{
  "arch": "caformer",
  "model": "self-supervised image encoder",
  "dataset": "abstract colour fields from 500 small random pattern networks",
  "train_examples": 50862,
  "image_size": 32,
  "crop_scale_min": 0.2,
  "horizontal_flip": true,
  "translate": 0.12,
  "color_jitter": 0.6,
  "method": "vicreg",
  "norm": "rmsnorm",
  "norm_position": "pre",
  "activation": "relu",
  "mlp_ratio": 4,
  "head_dim": 32,
  "fused_qkv": false,
  "qk_norm": false,
  "parallel_block": false,
  "inner_norm": false,
  "moe": "top_k",
  "num_experts": 16,
  "moe_every": 2,
  "expert_mlp_ratio": 2,
  "experts_per_token": 2,
  "shared_expert": false,
  "patch_size": [2, 2],
  "depths": [3, 3, 3],
  "widths": [48, 96, 192],
  "kernel_size": 7,
  "projector_hidden": 512,
  "projector_out": 512,
  "projector_hidden_layers": 2,
  "residual_init": "zero_last",
  "optimizer": "adamw",
  "lr": 0.0013,
  "beta1": 0.9,
  "beta2": 0.999,
  "eps": 1e-08,
  "grad_clip": 5.0,
  "steps": 16400,
  "batch_size": 256,
  "epochs": 82.5,
  "lr_schedule": "cosine",
  "final_lr_fraction": 0.1,
  "warmup_steps": 490,
  "weight_decay": 0.1
}
Rows from expert 15 of block 5, named by matrix and row number. Rows with one number belong to one neuron. Each number is 200 + 40 x the weight over its row's rms, rounded and kept within 0 to 999. All counts start at 0. After the name is the row's rms in percent of the matrix's.
# up: expert up (model.blocks.5.mlp.up, 16x192x96), inputs 0-95
# down: expert down (model.blocks.5.mlp.down, 16x96x192, transposed), outputs 0-95
up.146,084,211,271,154,226,112,188,208,225,141,159,187,236,192,238,197,146,189,246,239,237,221,154,233,203,196,163,226,224,193,224,298,168,171,191,188,212,169,230,185,219,204,234,136,252,286,188,179,207,158,168,142,192,145,213,137,239,241,180,151,210,116,247,261,242,206,160,217,238,242,161,147,173,207,177,151,246,244,162,262,180,193,243,183,162,257,216,165,169,220,272,282,221,184,260,184,213
down.146,066,187,276,191,242,212,234,183,148,196,201,219,191,255,144,204,172,270,133,233,224,180,247,188,156,185,241,182,228,254,203,256,201,200,222,80,180,175,213,178,157,250,200,185,244,121,265,171,145,202,192,190,231,144,244,218,187,203,177,186,241,261,211,195,166,151,191,181,303,210,116,240,140,200,161,152,186,181,179,167,208,227,243,184,198,224,194,220,261,192,264,102,166,224,252,201,182
up.147,079,212,247,141,236,168,231,218,226,140,134,231,242,224,203,203,102,192,202,218,260,251,196,214,209,181,205,243,255,194,191,150,167,261,193,184,160,224,289,217,253,208,207,191,246,232,173,195,214,203,238,203,194,195,206,119,217,284,192,164,285,169,189,213,276,214,192,224,257,257,100,160,194,170,161,208,207,214,157,262,182,177,284,144,192,179,231,163,131,194,231,185,170,173,256,233,231
down.147,052,189,193,185,145,191,209,203,204,266,315,169,212,141,132,128,201,190,264,180,214,168,136,158,206,174,208,211,194,189,228,206,220,227,154,224,244,167,151,217,222,230,250,160,204,162,145,191,249,157,142,185,210,281,243,206,187,206,159,209,247,213,134,214,159,237,198,175,232,206,212,186,182,125,258,226,129,233,244,216,294,241,217,133,254,209,216,242,140,180,190,231,220,126,251,157,205
up.148,100,209,223,152,255,166,162,190,227,136,220,203,245,252,258,193,120,215,221,191,276,293,214,215,218,149,180,201,224,172,178,281,219,150,215,230,177,181,247,194,180,205,216,104,230,260,173,213,239,129,170,106,150,183,227,140,195,235,218,169,202,177,223,193,288,148,162,193,262,249,199,216,201,188,147,182,248,209,195,232,156,186,187,189,147,259,203,215,142,217,195,284,182,189,219,248,219
down.148,103,198,212,217,198,165,163,238,221,155,218,269,180,186,201,223,188,257,158,229,214,143,167,182,199,213,224,225,229,206,137,142,259,240,201,137,183,189,248,230,156,289,269,145,245,153,205,145,130,177,197,184,224,170,177,129,186,272,152,182,281,217,213,195,190,248,174,157,303,206,106,229,177,193,174,149,179,156,215,189,232,165,261,164,186,188,262,178,202,169,248,143,226,155,236,175,212
up.149,090,211,248,191,176,182,165,269,180,141,158,228,232,254,207,178,127,189,150,234,156,198,196,169,194,138,195,232,220,225,172,202,167,260,234,221,193,175,213,189,169,247,263,169,271,205,175,211,158,266,211,175,258,181,233,173,122,259,227,216,280,124,279,215,179,238,163,185,160,229,181,237,116,164,159,153,219,269,169,208,201,218,136,167,220,252,246,198,163,238,189,140,120,163,201,213,171
down.149,102,226,208,272,149,181,166,194,285,143,217,286,224,191,272,221,176,226,213,203,181,237,136,186,166,130,189,236,226,184,152,172,229,161,197,193,170,199,245,240,232,235,216,108,187,198,145,234,258,164,177,116,251,239,257,167,223,217,238,224,229,154,193,185,230,237,132,176,216,153,177,234,209,184,208,189,228,217,161,165,274,205,166,160,222,182,253,156,150,166,253,218,247,112,235,186,143
up.150,066,219,211,164,228,199,220,152,140,129,164,254,274,173,208,233,116,202,158,175,271,235,261,226,201,202,261,210,237,187,205,246,165,247,183,127,182,145,242,249,228,193,219,201,163,205,215,178,164,131,147,187,171,252,205,130,156,191,219,168,197,210,181,213,201,258,154,179,342,245,165,237,229,154,185,168,150,231,158,227,202,204,195,183,179,231,239,226,178,168,186,223,255,164,228,143,261
down.150,049,230,195,146,223,202,252,231,249,261,165,205,203,163,162,244,184,212,182,195,199,181,176,245,234,147,180,257,196,225,172,110,250,210,161,239,240,202,173,230,203,167,243,203,195,288,234,162,154,140,242,242,189,181,210,167,189,132,209,247,211,146,179,181,178,192,177,240,215,192,205,259,262,179,228,233,186,185,220,233,230,94,277,147,183,211,208,239,122,171,245,252,205,95,183,110,212
up.151,098,232,254,237,173,264,199,251,171,188,167,257,210,170,177,246,244,219,217,273,165,212,271,194,221,242,144,244,142,198,230,223,250,189,195,104,148,184,227,230,239,195,137,183,215,166,265,214,202,233,177,133,176,194,202,181,157,159,213,231,182,211,193,216,164,231,192,199,184,181,211,213,143,185,148,155,171,206,173,227,274,166,184,118,225,231,180,244,149,133,249,287,306,188,171,256,165
down.151,108,219,173,203,210,274,266,186,186,225,186,227,181,194,189,249,222,214,218,249,181,195,190,163,264,240,270,238,237,130,161,199,227,221,140,162,180,208,202,226,237,217,220,215,208,139,207,227,147,115,237,219,178,193,172,139,152,211,279,238,193,237,236,148,231,145,264,183,232,161,139,227,236,203,125,125,152,166,232,199,258,116,245,213,181,157,196,139,199,140,264,190,227,166,228,143,237
up.152,121,243,211,181,180,170,191,167,165,218,189,172,180,239,281,194,202,161,294,140,251,240,209,203,214,245,170,210,172,184,220,280,218,201,208,231,170,244,174,170,179,214,183,139,201,270,213,242,200,130,119,164,121,193,133,220,149,171,230,184,269,83,204,187,291,177,163,233,190,195,236,185,195,119,169,187,215,172,181,277,140,195,224,210,208,234,179,163,218,186,203,234,228,168,232,177,262
down.152,136,146,252,211,240,192,214,126,234,98,220,234,225,175,212,221,177,231,169,237,176,160,97,232,170,148,235,229,219,218,182,177,147,138,188,156,209,232,214,241,168,222,198,196,155,200,250,159,159,209,235,218,255,85,249,210,258,199,141,177,224,244,258,279,200,153,172,238,238,136,175,250,207,279,188,162,182,245,184,158,253,204,184,227,219,183,216,203,206,222,259,226,135,200,176,190,186
up.153,104,200,254,158,261,240,141,257,195,238,211,200,225,173,167,195,139,241,188,217,229,254,247,205,196,159,232,246,206,203,135,211,108,167,171,177,148,209,205,199,194,190,221,118,325,227,238,195,202,195,169,204,244,145,241,181,170,261,228,173,175,293,151,180,173,195,192,166,255,274,142,214,189,180,191,111,164,191,162,194,189,208,162,165,199,193,206,226,95,178,233,235,261,203,194,208,200
down.153,103,179,242,235,208,204,131,267,212,196,262,270,229,212,182,193,195,241,175,241,222,237,205,183,166,177,166,191,246,214,181,152,207,231,207,180,179,154,216,204,216,246,246,161,264,186,205,174,277,151,111,155,258,225,198,187,201,228,107,194,222,201,166,162,146,279,156,224,251,180,184,163,116,144,202,184,195,177,210,174,277,184,228,185,173,213,219,164,118,188,257,213,280,115,201,161,148
up.154,091,221,268,137,261,252,251,183,273,156,226,258,212,196,215,187,174,244,170,216,273,219,202,217,205,156,245,208,189,254,153,291,149,212,179,154,147,137,249,301,228,207,180,164,199,213,167,225,161,177,142,168,212,226,192,138,177,213,180,146,249,186,196,156,245,206,131,237,295,214,109,203,213,156,225,168,156,234,179,183,232,194,255,179,166,212,208,148,176,183,208,207,172,166,246,220,207
down.154,074,208,184,282,206,125,186,131,245,240,243,189,174,221,219,241,230,281,181,192,155,228,155,157,183,218,275,247,159,153,248,184,216,115,223,214,163,213,180,170,251,176,221,235,195,186,145,210,232,252,228,208,165,165,225,232,221,184,209,267,195,127,168,189,151,183,224,211,136,219,252,261,286,211,213,238,182,280,230,95,170,219,230,198,208,116,200,220,196,256,184,215,193,195,153,196,220
up.155,138,206,243,180,194,189,163,194,213,164,231,259,162,208,229,204,155,213,206,216,211,234,159,226,279,222,318,216,323,202,158,117,141,135,222,206,158,191,215,236,177,220,171,208,208,250,221,176,193,258,241,228,193,179,168,184,248,223,181,142,176,195,237,274,175,242,195,219,171,204,207,218,261,238,134,193,194,170,226,157,127,184,167,214,130,136,154,140,208,254,198,167,123,241,191,232,173
down.155,154,207,253,143,210,212,146,291,210,182,135,175,193,229,229,175,198,222,169,162,196,215,179,178,152,241,201,143,153,240,250,236,159,225,263,185,168,204,173,180,192,209,153,215,155,196,201,113,210,263,159,226,193,203,173,263,176,167,224,218,249,207,186,261,214,250,193,188,203,162,193,197,174,213,246,234,210,207,212,146,161,240,158,280,205,177,142,240,247,301,90,115,201,254,188,271,190
up.156,095,222,199,173,216,219,261,246,148,207,246,195,199,218,173,236,179,253,221,219,248,189,172,186,205,173,221,228,254,226,129,270,219,168,157,177,209,197,235,329,268,158,298,224,240,246,159,231,149,179,215,233,248,231,213,171,219,189,174,167,220,199,261,137,183,197,191,226,227,229,166,265,213,156,204,187,206,190,181,206,192,219,167,86,203,209,272,108,159,187,172,278,181,176,238,155,193
down.156,087,216,267,235,146,259,259,237,158,222,203,166,158,204,172,258,247,280,178,199,157,236,225,241,190,219,158,265,159,118,208,186,258,230,202,170,119,222,222,189,230,159,78,213,162,199,259,233,202,184,204,228,163,234,229,185,168,130,214,299,193,198,132,207,251,211,198,201,125,206,220,206,197,210,192,193,166,220,198,217,236,159,220,224,221,280,201,244,155,132,188,246,233,203,187,159,188
up.157,079,187,218,157,211,168,159,206,270,118,193,275,251,231,238,203,129,186,214,232,260,203,214,226,197,144,226,179,249,249,138,182,165,180,204,190,200,147,259,232,201,242,231,159,224,274,141,235,195,216,206,209,215,236,191,117,215,247,194,159,205,185,252,214,221,286,133,207,329,232,190,220,198,155,228,161,194,237,188,222,214,208,244,133,152,221,226,172,166,242,278,243,191,193,220,152,185
down.157,052,218,213,198,182,223,206,233,190,271,177,173,170,136,178,110,209,200,193,188,190,229,174,229,149,197,180,154,79,291,169,174,164,190,179,190,166,168,172,179,210,171,163,213,190,255,205,238,199,263,173,174,291,194,160,212,201,240,204,200,188,164,187,195,161,273,195,166,170,235,180,136,153,131,253,237,236,251,214,221,228,299,186,217,311,237,197,185,234,249,149,194,139,179,163,207,182
up.158,100,183,249,183,170,129,188,190,177,189,209,224,224,219,235,160,166,191,147,247,195,301,200,190,206,207,226,177,251,224,95,206,256,172,230,226,154,192,200,285,201,224,250,208,200,258,229,237,210,231,240,143,235,189,271,162,173,227,169,67,230,138,232,132,200,296,162,151,222,178,195,249,229,171,170,192,229,156,199,222,164,234,215,134,205,236,225,133,179,207,233,186,199,193,230,180,182
down.158,078,291,178,238,179,204,204,201,197,278,194,198,153,163,215,171,302,199,227,150,155,228,217,154,215,277,260,203,189,156,166,219,238,215,209,229,238,181,218,212,185,241,142,196,109,152,161,215,119,178,236,159,214,190,143,217,164,202,279,276,232,123,234,169,187,240,207,166,179,176,210,190,255,166,178,231,204,181,243,156,167,257,221,168,272,160,236,272,239,173,166,193,190,149,225,193,234
up.159,092,234,251,162,237,186,211,200,279,181,199,230,234,156,191,192,196,220,172,203,241,212,185,211,194,197,224,225,241,215,122,262,204,244,166,205,174,160,218,263,211,238,222,185,241,250,138,193,218,182,204,136,255,254,180,160,209,253,234,172,222,224,223,210,275,295,137,234,270,199,178,92,174,188,210,214,172,215,115,188,217,218,295,158,167,182,247,166,133,225,253,271,191,135,202,209,186
down.159,078,180,159,214,203,258,186,169,164,212,255,267,148,170,202,237,252,218,189,227,150,189,163,185,219,208,221,268,266,112,214,154,225,183,139,199,265,284,213,169,198,272,193,249,153,175,237,223,176,162,237,219,149,141,222,180,155,214,198,253,197,205,180,243,191,189,204,183,243,159,190,261,258,239,173,148,174,195,224,98,224,145,233,191,199,113,252,169,168,162,242,203,229,152,245,146,237
up.160,085,271,262,221,230,230,208,250,172,198,228,191,255,236,302,224,154,137,270,242,223,231,193,186,198,208,227,209,173,211,141,238,214,182,218,265,219,190,223,223,145,245,206,151,242,243,154,218,184,280,221,152,163,204,208,163,165,217,163,136,230,143,253,172,226,225,89,191,222,302,170,193,172,209,212,139,213,162,138,240,108,183,215,168,218,203,176,192,205,178,205,163,156,224,204,157,208
down.160,085,184,190,224,152,233,246,220,210,219,194,226,232,110,211,184,248,213,242,197,237,172,211,213,185,261,208,185,289,141,171,182,223,221,170,125,275,214,183,255,177,248,163,147,166,190,214,176,147,100,206,175,263,220,279,204,212,197,216,220,217,217,237,183,233,188,130,206,244,149,145,246,159,189,156,136,170,214,236,162,242,219,225,183,282,165,174,145,189,144,181,182,252,158,273,146,221
up.161,088,195,181,180,219,165,191,271,207,198,164,191,225,209,243,119,97,208,245,204,175,176,188,254,209,111,186,202,267,235,140,260,215,174,186,245,216,178,259,244,230,242,224,201,254,217,171,192,150,248,195,212,229,164,192,181,179,255,214,125,264,169,221,193,231,185,178,182,264,227,146,150,164,201,209,140,236,154,131,208,241,221,153,190,172,285,184,185,195,231,246,267,141,150,172,271,172
down.161,088,277,259,222,195,175,218,203,187,152,214,299,255,235,226,243,116,281,181,237,207,259,150,203,165,126,176,242,193,241,148,213,194,156,204,155,143,178,286,240,201,213,228,132,174,196,178,251,256,176,185,141,235,248,205,208,218,195,247,180,261,194,216,174,210,261,121,144,219,157,168,232,198,173,158,130,183,189,148,183,222,233,193,185,189,215,225,211,202,175,268,158,178,175,179,177,138
up.162,113,235,222,195,239,213,170,201,192,188,279,254,155,132,222,134,199,239,209,204,212,246,253,182,281,166,246,183,243,170,152,174,142,247,170,184,233,104,274,167,140,239,224,149,257,183,218,154,215,196,195,196,166,236,146,139,257,324,211,204,215,166,229,167,156,187,216,233,266,227,196,173,245,212,200,187,210,184,216,146,205,211,205,222,158,127,199,216,220,213,189,227,141,191,168,264,257
down.162,126,193,274,118,217,165,204,226,177,192,168,165,177,201,211,201,125,236,154,169,219,136,143,220,204,192,232,166,160,286,207,244,188,165,186,198,124,208,144,248,252,199,195,218,230,266,179,170,207,233,195,196,222,185,202,239,186,167,161,135,263,196,149,230,201,274,157,232,218,211,134,213,186,220,236,222,208,120,164,169,189,283,140,241,168,179,118,236,227,292,204,192,193,225,132,228,147
up.163,117,245,311,200,206,177,228,225,234,161,134,212,195,235,270,131,168,128,276,206,216,237,236,287,155,207,173,186,188,172,212,217,172,161,205,246,249,242,218,191,153,203,173,144,195,240,137,166,208,137,160,147,202,209,232,237,178,164,218,190,211,187,267,158,203,194,95,210,198,192,198,227,161,218,198,159,245,242,84,188,200,246,172,224,225,157,155,208,163,218,179,264,239,214,240,207,198
down.163,117,192,190,190,188,207,205,160,209,213,257,223,194,221,170,190,229,210,144,274,149,211,151,124,174,243,232,143,246,166,205,255,233,208,173,124,212,181,204,210,223,229,217,220,116,119,194,172,176,127,246,237,262,151,214,184,239,181,227,226,224,237,194,109,150,227,185,174,224,90,147,255,247,213,188,198,188,144,270,155,254,165,244,167,215,171,219,196,245,162,266,168,236,193,181,146,171
up.164,112,230,190,167,226,163,191,272,217,147,187,204,223,213,265,212,145,190,261,185,258,203,177,238,279,161,200,217,241,203,177,240,185,237,174,226,196,172,200,193,126,243,278,110,242,233,195,236,166,206,174,122,150,190,182,122,195,233,218,123,219,147,250,198,240,168,126,254,264,225,176,205,183,170,161,109,223,154,150,230,181,246,211,169,133,196,214,178,136,180,234,247,213,202,217,219,241
down.164,104,165,266,222,220,194,237,167,214,141,141,218,239,228,216,207,147,224,206,189,231,173,230,232,148,180,201,211,206,210,208,182,204,223,213,128,224,230,257,214,120,232,210,167,262,199,249,207,144,165,218,185,203,215,233,169,152,183,180,144,303,213,258,210,260,161,173,209,280,167,111,259,101,143,133,103,196,191,172,234,219,214,211,223,223,232,212,209,243,186,219,151,173,146,251,194,249
up.165,064,185,239,154,202,208,188,197,173,186,149,205,249,198,249,150,125,189,237,180,209,234,216,251,216,138,186,172,194,211,212,176,163,164,239,203,239,203,206,174,239,229,263,192,290,271,138,214,186,215,211,178,212,212,247,137,225,248,171,144,244,222,220,239,284,196,101,206,239,217,186,65,163,176,170,194,192,203,163,219,220,249,236,200,179,229,223,173,143,163,271,255,152,176,253,139,242
down.165,053,191,194,200,206,251,165,198,232,218,194,232,206,243,292,209,156,222,234,246,204,252,184,205,141,191,274,185,202,165,191,293,127,262,166,222,168,165,229,264,172,209,112,215,268,188,230,147,197,166,198,248,179,218,170,188,260,220,231,209,235,145,204,160,212,186,193,271,211,138,209,268,205,250,129,163,186,160,173,215,153,231,223,258,198,152,186,242,259,240,152,130,217,284,201,178,186
up.166,079,203,260,213,212,207,139,256,201,224,148,176,203,204,142,197,212,254,224,176,197,143,207,275,238,172,196,222,241,263,103,188,188,167,196,236,164,223,213,253,192,200,238,210,197,265,182,228,146,171,173,161,210,177,250,153,167,248,239,164,219,230,190,177,199,280,128,181,220,283,194,167,148,146,149,124,196,167,128,256,259,284,229,171,174,196,174,136,163,222,251,208,262,185,190,214,181
down.166,068,188,175,228,184,168,206,167,266,171,307,246,186,146,221,234,230,186,171,245,152,227,134,151,162,214,195,207,172,115,187,162,217,221,160,179,233,181,258,152,153,233,217,231,133,182,181,216,289,115,143,157,235,267,214,207,222,235,216,159,201,195,175,167,128,169,199,184,189,214,268,206,190,256,231,167,226,215,180,139,168,199,192,171,252,213,259,242,156,181,231,244,256,135,248,241,158
up.167,088,230,213,194,254,167,247,219,217,237,158,242,326,175,257,251,149,295,170,183,218,178,138,212,167,168,242,289,201,226,192,254,186,149,188,245,201,185,206,229,249,230,192,180,212,242,200,214,188,201,207,219,170,237,213,158,155,251,200,178,307,154,230,174,236,205,166,121,221,188,140,225,169,167,132,158,203,196,178,228,246,193,198,206,170,215,209,195,134,182,274,142,144,167,251,174,222
down.167,085,189,201,198,188,203,153,241,149,317,255,168,186,115,207,217,222,238,201,185,244,233,222,128,211,229,231,204,227,214,140,219,162,200,164,229,184,144,202,187,212,191,236,219,267,160,152,191,164,208,138,211,146,292,190,176,220,260,196,270,235,138,92,168,167,279,217,195,226,304,223,139,204,153,194,211,189,201,226,195,134,209,209,161,201,224,237,231,168,235,162,227,194,189,210,197,240
up.168,125,290,167,173,194,233,190,237,162,156,183,195,271,188,238,167,221,224,248,157,288,272,169,161,230,237,219,201,187,192,201,221,228,231,215,180,251,207,229,154,162,251,213,167,207,196,183,224,203,105,147,165,193,215,164,169,152,178,281,213,311,133,235,145,256,226,220,136,212,190,164,253,203,143,153,207,173,208,201,209,180,231,185,161,216,185,237,194,234,172,131,135,188,182,248,116,226
down.168,135,205,238,264,169,170,202,172,275,125,246,273,150,187,237,248,197,195,198,197,132,187,139,290,174,182,180,244,265,143,166,190,228,161,220,180,206,244,178,227,206,208,186,163,129,214,225,200,205,147,251,170,224,129,218,228,233,182,191,188,158,244,230,249,203,151,180,231,213,115,191,247,202,262,210,173,231,195,141,169,288,164,229,228,196,169,226,157,139,181,265,272,242,174,198,208,147
up.169,120,231,216,216,165,140,125,202,315,194,180,264,249,163,213,220,212,213,162,144,179,109,122,225,211,221,240,238,248,228,193,225,259,216,179,223,156,207,186,232,217,213,187,122,184,187,165,198,219,187,142,166,215,203,194,207,199,208,138,207,274,181,146,188,213,263,122,200,206,164,136,278,211,185,197,239,173,127,176,176,241,184,203,200,178,211,231,186,164,213,254,146,237,116,198,123,164
down.169,127,179,124,221,200,243,208,234,206,315,178,159,242,153,172,199,230,240,179,165,150,124,188,212,280,205,285,234,214,180,199,171,179,234,171,246,241,251,172,193,175,223,209,257,193,182,168,208,145,252,234,244,171,174,252,191,162,225,240,260,150,163,162,248,222,100,281,130,172,268,207,156,211,205,194,197,187,156,248,189,189,220,210,206,171,193,167,193,141,197,183,198,126,185,152,233,238
up.170,084,148,148,178,173,173,205,242,209,185,168,240,222,216,229,198,142,243,164,190,185,124,222,211,186,81,182,154,224,235,129,283,249,164,238,265,178,191,158,197,215,243,273,202,244,261,162,208,131,292,278,177,263,198,227,124,157,220,221,133,207,194,259,185,189,213,151,215,211,225,226,191,176,174,201,206,233,171,172,215,230,163,195,191,182,263,274,176,169,191,263,189,210,202,223,238,220
down.170,070,213,256,195,167,167,230,284,192,201,172,261,191,221,187,229,140,193,218,205,174,228,254,212,156,140,176,211,201,264,138,269,242,234,236,231,142,204,261,268,218,112,213,170,213,204,189,240,197,164,211,136,189,285,213,151,202,244,216,151,198,197,229,162,198,229,178,195,254,237,171,218,165,165,226,207,249,262,109,236,203,178,188,221,188,215,236,134,113,207,287,259,236,173,222,156,185
up.171,067,237,286,116,227,178,208,210,233,153,178,208,246,177,253,260,158,161,186,155,242,233,167,236,241,135,181,203,240,186,77,228,193,220,213,224,185,157,226,161,216,157,217,193,199,233,163,223,156,142,216,178,187,219,244,137,206,199,222,164,191,198,200,230,178,210,152,184,289,229,166,220,215,196,176,153,151,241,213,231,242,216,200,188,208,253,310,162,161,257,272,266,152,162,223,225,258
down.171,051,203,160,222,168,233,224,177,217,200,99,144,186,166,184,195,215,157,289,208,219,162,235,215,207,223,200,205,171,151,228,194,189,191,175,175,275,207,210,207,154,157,158,232,135,195,249,223,99,184,267,213,174,222,137,183,108,177,255,270,198,216,281,224,215,164,258,215,164,210,253,238,222,223,133,215,129,211,262,213,175,224,195,211,271,180,201,156,237,162,151,150,246,165,229,186,248
up.172,089,225,225,146,292,158,199,161,253,213,205,172,234,210,249,240,127,190,152,221,290,162,141,239,244,211,223,216,246,231,214,168,144,188,164,239,137,238,137,251,233,255,300,142,260,217,207,188,161,205,187,234,180,185,195,151,183,171,208,147,277,161,226,193,203,215,154,158,311,196,148,212,179,184,194,155,127,148,235,231,230,208,207,232,183,170,183,178,176,215,245,204,168,185,204,184,215
down.172,087,148,181,210,223,236,237,211,186,210,316,181,119,180,185,262,237,176,224,200,208,261,193,146,167,199,258,228,198,174,207,209,161,199,206,186,237,147,202,148,166,160,167,206,188,176,189,127,251,170,182,247,158,259,182,226,187,179,224,248,172,167,183,117,143,205,247,211,190,218,215,241,293,220,211,230,149,259,257,113,130,235,217,187,198,141,170,237,183,217,122,219,167,272,193,151,190
up.173,132,244,222,131,179,226,212,165,165,170,140,144,226,217,157,206,216,187,166,137,255,284,246,210,247,212,215,176,226,151,168,283,190,222,150,206,222,250,141,237,180,162,253,175,187,231,151,272,124,124,242,207,245,202,207,197,189,186,303,203,240,214,221,163,236,174,187,166,212,219,166,295,202,176,209,135,196,184,234,238,221,184,165,179,225,170,240,179,197,175,150,189,280,167,257,150,237
down.173,144,262,233,287,166,234,180,215,203,146,254,270,136,211,224,250,255,239,202,216,133,188,163,170,174,190,188,324,225,155,180,169,283,220,184,135,149,201,250,196,195,239,191,139,190,154,234,203,266,170,196,183,186,147,188,169,227,199,230,244,179,230,228,199,163,214,188,194,174,169,188,254,217,185,170,190,141,167,221,198,250,147,256,158,183,210,261,200,180,105,241,209,258,158,171,165,162
up.174,119,222,215,150,204,229,166,201,226,154,172,183,187,243,222,126,192,200,236,161,181,181,128,301,272,139,244,166,233,263,195,234,108,202,223,224,200,205,244,177,167,201,205,232,216,215,102,198,211,218,152,257,151,196,150,170,240,216,207,218,168,197,222,255,197,198,213,193,214,320,147,166,238,233,127,220,193,231,150,171,154,224,182,225,174,152,194,182,238,233,180,207,125,247,130,230,237
down.174,116,260,225,194,188,207,207,205,178,132,223,222,144,197,257,186,219,220,215,206,197,265,226,173,140,248,229,176,181,141,221,203,172,184,220,175,204,237,257,205,158,170,99,177,133,145,189,170,234,189,194,170,232,199,183,230,228,160,218,224,209,175,229,193,144,234,204,181,166,131,221,218,245,301,196,206,189,295,229,109,153,270,199,190,237,136,184,198,246,218,91,158,173,279,206,199,154
up.175,096,220,268,138,261,184,167,197,261,183,188,242,245,201,197,218,159,241,228,179,187,215,231,199,181,155,193,242,260,227,111,246,191,190,172,181,180,178,268,290,235,212,251,118,225,265,178,222,217,151,209,135,236,230,174,149,244,240,237,140,229,191,192,169,216,256,161,247,203,224,130,210,164,175,180,182,196,193,106,207,194,228,234,155,177,223,222,138,128,192,268,172,232,194,246,242,145
down.175,078,199,207,248,196,246,238,91,180,220,300,214,165,214,217,237,253,169,200,223,169,273,179,194,219,210,219,253,237,99,219,121,241,169,150,162,242,313,178,196,225,226,151,208,159,191,229,230,192,129,226,195,236,188,173,256,231,168,193,222,212,193,198,198,166,188,217,224,202,162,226,239,257,259,227,176,165,215,230,128,139,188,225,167,243,102,210,219,224,198,189,219,244,182,195,138,201
up.176,079,219,253,159,262,236,184,206,231,144,201,232,247,193,219,213,192,214,171,191,218,245,267,212,172,180,207,218,266,205,104,288,176,303,229,224,147,194,231,297,195,286,204,97,218,229,191,178,228,235,183,180,190,291,259,155,198,212,193,176,229,188,208,177,183,224,141,204,256,245,178,198,207,186,214,173,198,259,190,192,187,204,230,136,168,176,268,112,148,191,237,233,216,208,209,181,211
down.176,061,214,167,237,132,202,169,124,168,216,192,228,168,193,261,210,240,203,185,171,204,241,152,230,197,248,217,217,256,176,203,205,223,155,192,182,224,313,153,259,279,189,179,175,118,215,205,217,99,169,264,227,217,174,183,191,221,113,253,216,173,238,189,162,234,199,217,270,179,149,224,253,210,178,201,167,259,204,182,136,187,146,195,155,246,190,272,150,231,215,203,223,281,159,185,155,205
up.177,085,159,273,180,254,227,209,194,239,180,242,228,251,144,214,173,140,234,247,229,246,258,224,231,210,168,209,249,195,228,165,237,125,215,150,224,237,194,183,198,135,269,192,146,290,223,198,197,199,196,173,161,178,204,232,137,205,200,233,191,174,213,256,197,176,150,122,242,253,242,167,133,186,194,136,100,187,239,107,200,188,277,182,199,153,166,255,190,156,221,238,188,174,205,184,239,206
down.177,074,191,167,107,202,137,181,261,167,168,235,175,195,185,139,188,195,194,238,241,205,232,270,128,231,201,171,158,256,226,191,144,251,260,199,217,206,97,213,146,239,194,199,167,263,166,213,159,191,153,122,208,228,287,173,161,209,230,153,168,223,160,198,172,186,273,180,256,238,223,218,159,162,166,233,179,264,165,236,198,168,168,280,143,239,218,215,215,263,205,178,225,228,172,205,189,246
up.178,109,243,186,206,180,143,169,314,201,152,173,235,245,105,220,172,174,233,192,163,294,249,175,216,186,215,228,198,247,152,181,245,178,229,233,179,212,158,266,185,155,269,220,117,264,216,196,190,235,167,182,182,168,258,239,143,140,206,131,211,167,142,218,227,200,235,197,239,244,224,218,256,232,145,169,206,165,211,143,208,191,146,167,181,148,180,255,216,139,166,180,230,220,169,196,189,256
down.178,110,216,202,150,206,184,257,201,141,247,146,178,238,193,186,183,165,174,180,182,205,204,210,261,221,237,196,172,249,252,151,143,198,192,229,235,221,247,171,252,217,272,241,189,193,245,195,230,159,186,257,205,205,209,245,180,86,173,179,169,213,161,200,190,269,187,123,258,261,163,173,278,159,129,196,145,211,141,213,245,309,182,226,180,183,173,184,196,189,197,276,234,228,146,183,246,262
up.179,051,208,231,209,271,195,251,245,242,161,179,258,279,167,212,212,105,204,250,198,268,197,156,203,205,156,169,161,280,256,149,232,140,253,211,213,193,204,198,199,195,194,267,228,246,309,183,225,108,227,158,159,210,236,265,199,191,214,273,161,203,210,209,201,267,218,156,240,255,248,180,173,221,172,228,171,216,162,165,234,263,225,236,194,229,154,249,182,180,213,177,188,214,221,245,247,219
down.179,031,138,179,191,121,214,172,123,213,201,307,114,153,187,242,202,238,204,187,161,194,192,197,176,189,251,134,140,218,275,144,190,267,261,209,107,163,155,190,226,215,221,144,168,190,119,193,209,271,159,198,245,189,214,216,173,241,185,278,192,203,239,164,168,136,203,217,196,181,169,139,177,134,213,258,221,239,174,185,227,252,184,169,169,202,214,218,224,204,217,238,190,165,179,198,140,206
up.180,065,186,235,116,230,221,174,156,203,176,156,230,208,190,204,157,150,200,173,203,254,209,242,284,259,195,183,219,184,277,173,255,160,219,216,178,149,145,226,227,228,266,273,150,272,292,170,185,151,204,218,155,205,290,220,124,217,255,235,140,213,183,228,220,233,209,143,140,264,256,160,199,202,173,209,195,186,196,141,195,237,182,247,212,188,231,199,171,140,217,255,252,177,185,241,170,204
down.180,050,174,220,210,281,230,129,179,162,185,199,218,290,201,199,173,230,223,195,265,188,238,139,126,168,223,303,196,159,209,196,163,114,217,171,168,221,153,253,192,175,213,225,187,150,188,207,167,170,261,213,266,255,137,190,239,228,263,120,195,174,194,168,189,177,188,230,219,248,170,195,184,158,229,177,157,175,202,218,149,186,194,233,249,148,187,190,227,193,258,204,174,131,298,219,274,211